python train.py --num_classes=10 --isotropic=false --hidden_act="gelu" --widths=[64, 128, 256] --optimizer="muon" --learning_rate=0.0038 --orthogonalizer="newton_schulz_5" --adamw_lr_other_params=0.0013 --batch_size=384
Rows from block 6 of a small image classifier, named by matrix and row number. Rows with one number belong to one neuron. Each number is 128 + 32 x the weight over its row's rms, rounded and kept within 0 to 255. All counts start at 0. Numbers have three digits each.
After each neuron's rows are labels from the 100 images, of 14848, where the neuron reaches its highest value: "top examples" is what is common among them; "place" is the part of the image that holds the peak. Only what is clearly more common there than usual is listed. The data: streak pictures of flow and ridge fields. In brackets: how many of the 100.
# fc1: MLP up (model.blocks.6.mlp.fc1.weight, 512x256), inputs 0-63
# fc2: MLP down (model.blocks.6.mlp.fc2.weight, 256x512, transposed), outputs 0-63

fc1.404:163122127132129182090198128129139037132159133128123077102200050131121080085165103099136141087157123106065134080140122158171113091133131121085100102122160127224160131096138133119128136158170173
fc2.404:146138134154121159136133151154149186166122156088072071134169114115166168144163132102108127143122113162115146117122152090073087134079168072141161136175155097131143148198133128134109103118078140
top examples: parallel (100)
place: centre (59)

fc1.118:154118119108152085195085131101112131126138110117152138123140118130129144078137177063115097165118133107117119112134141132111132144129145165159156154150145115202136157115145093128084161078160106
fc2.118:175146102131143153161103135115072113050149100137182144119148153093083159144111171112112103160141115068156121075109144180140174128071095097183159176096135181159096095099147091127137147109133152
top examples: spiral (100)
place: bottom centre (47); middle left (35)

fc1.177:140112100160112147074095154052123137091163150112101073118112132104161108136115110094166173093138124158088168154137150101125079116121168140082222140182087090149112138144075090119165130155081140
fc2.177:126072189089108114110143165190108168062082113131132090120151117108131103125115185068129111140102136123118181176111177164136124164153139108122085147152117113193153116098097130199134121173128130
top examples: parallel (25)
place: bottom left (36); bottom right (34)

fc1.461:106073125057134112131106187113154083069143127133138102148059107110129090151187156107192153146143106116160072116072111087138140107137090245129079107151135122116116155126182149122173117127179140
fc2.461:093121168068130109140080193129188117126165096108150112080132165081102103107138085110164142164135145125145188116132152125126124179111174154140152144133128077099158170136170108112111132168178164
top examples: waves (29)
place: middle right (44)

fc1.363:149132149137176097139112144143138136095123142098173144129129163149124133120095156081153122131123093100141093154155080083151144129146126089148155141113109137215181150090134158098134130105102020
fc2.363:111097089148195109139133088131153139074102107097118154149098116087173110101166141078100128179166134144112134082129098145135098053160137105161151092137111099142110167089083160166171187125113155
top examples: spiral (100)
place: bottom right (61)

fc1.4:048154141082175090165081115131107097176128106118151120110142126172120143152111138086084156153141127163075125133126194155112125158056120139162139123163136128126109170105164119057083130111120132
fc2.4:059181067145164144197133110139125101148080131138135180145104126169099112165082087127170119170141144142096114158084090139113142085147161136106109139100111110071109060156139145131139131200167168
top examples: spiral (41)
place: bottom centre (36)

fc1.183:136094149126166121122183223222136081060144124083057146165134080141139124084118105151148138128191117159113070180139122150143176127091102153144111100122084138119136118050170121120129106119132099
fc2.183:164147168088126104095152125144168097184097093131173115141163152092130106147043104175244187130135142126117070098116135139154138126117148145114065155203147064099135122117173089126124176122092100
top examples: waves (39)
place: bottom centre (34)

fc1.504:172159145086100115100120081181113124197130201134136091107110089096218092148115123100138080083219115138157118157139095180114068160083161111139094156147141154145099104154054093072083147134076074
fc2.504:123133126087170104087117108084112102131202118071095142057133135136090042108163111033106148148114137158132181073155125075138115093145176153079168102085129150106100131165179132083106125118110125
top examples: parallel (28)
place: top right (45); top left (28)

fc1.201:154157132117127149115148099133173152076117147099138080123116152147102171120118136095136061149136082143124167136097118139133086147155083141149157120136179173146183099130072160124121098188112131
fc2.201:162135079083066152098110113133147117110153122116180145118104114120126110135090104132232034106147141130128085134129137143135154164109166130080155123114153107130129201136137112203117114189168090
top examples: parallel (43); delta (33)
place: top left (49); bottom right (25)

fc1.455:121124061205173110118117117115091144099104150112069134167171114090157084139108114111160149088137099088129126103140128191109173148197153144096180081100188140107170119137091096121109089119165170
fc2.455:135086051086113097116105134122113114123089075125056070120103085116101223097082130157171163157136151108150212147160074113131109148204155136090131078074115112117108137134154130115113091057143112
top examples: turbulent (100)
place: centre (92)

fc1.493:180093089060179126132111145090103156113154111199099101167134154126209112118166143101157073101174089177118120149129118151174135106123124177108107072200154103137172140117116175099185144166091142
fc2.493:143159096140143213140161152115100128178116093095110134123126144145119101126145103103114111081136163107179163079128070176108140095096106162073096066173157129068096122169072149131142146101164099
top examples: turbulent (48)
place: middle right (51)

fc1.105:137113106120175161139175108151083156132126088114144139137080115126153084060112140106097106157163145136195148073080064150203086088148164152074154122183188152145136092182082110139140183125144127
fc2.105:123146101096097121081156174148051140115114169139165089166129143154129097126114191130147198098097156137151101085158134067000150124121134116134114122171112109111086189063185146116152147154175100
top examples: waves (90)
place: middle left (58)

fc1.424:132082157119181169148150099108088131110077139162156107167122131103082157145131111089103137082141129154137108120122149204169052122134183123046155174110059107121100137120177132130150104156085067
fc2.424:133195135155045174145201138100103175089129139136096103146084151126134165141060113103100107105131079106168121160129150157129106170136124137084121136081172137097164118079080119064161090154092133
top examples: parallel (31)
place: bottom left (25)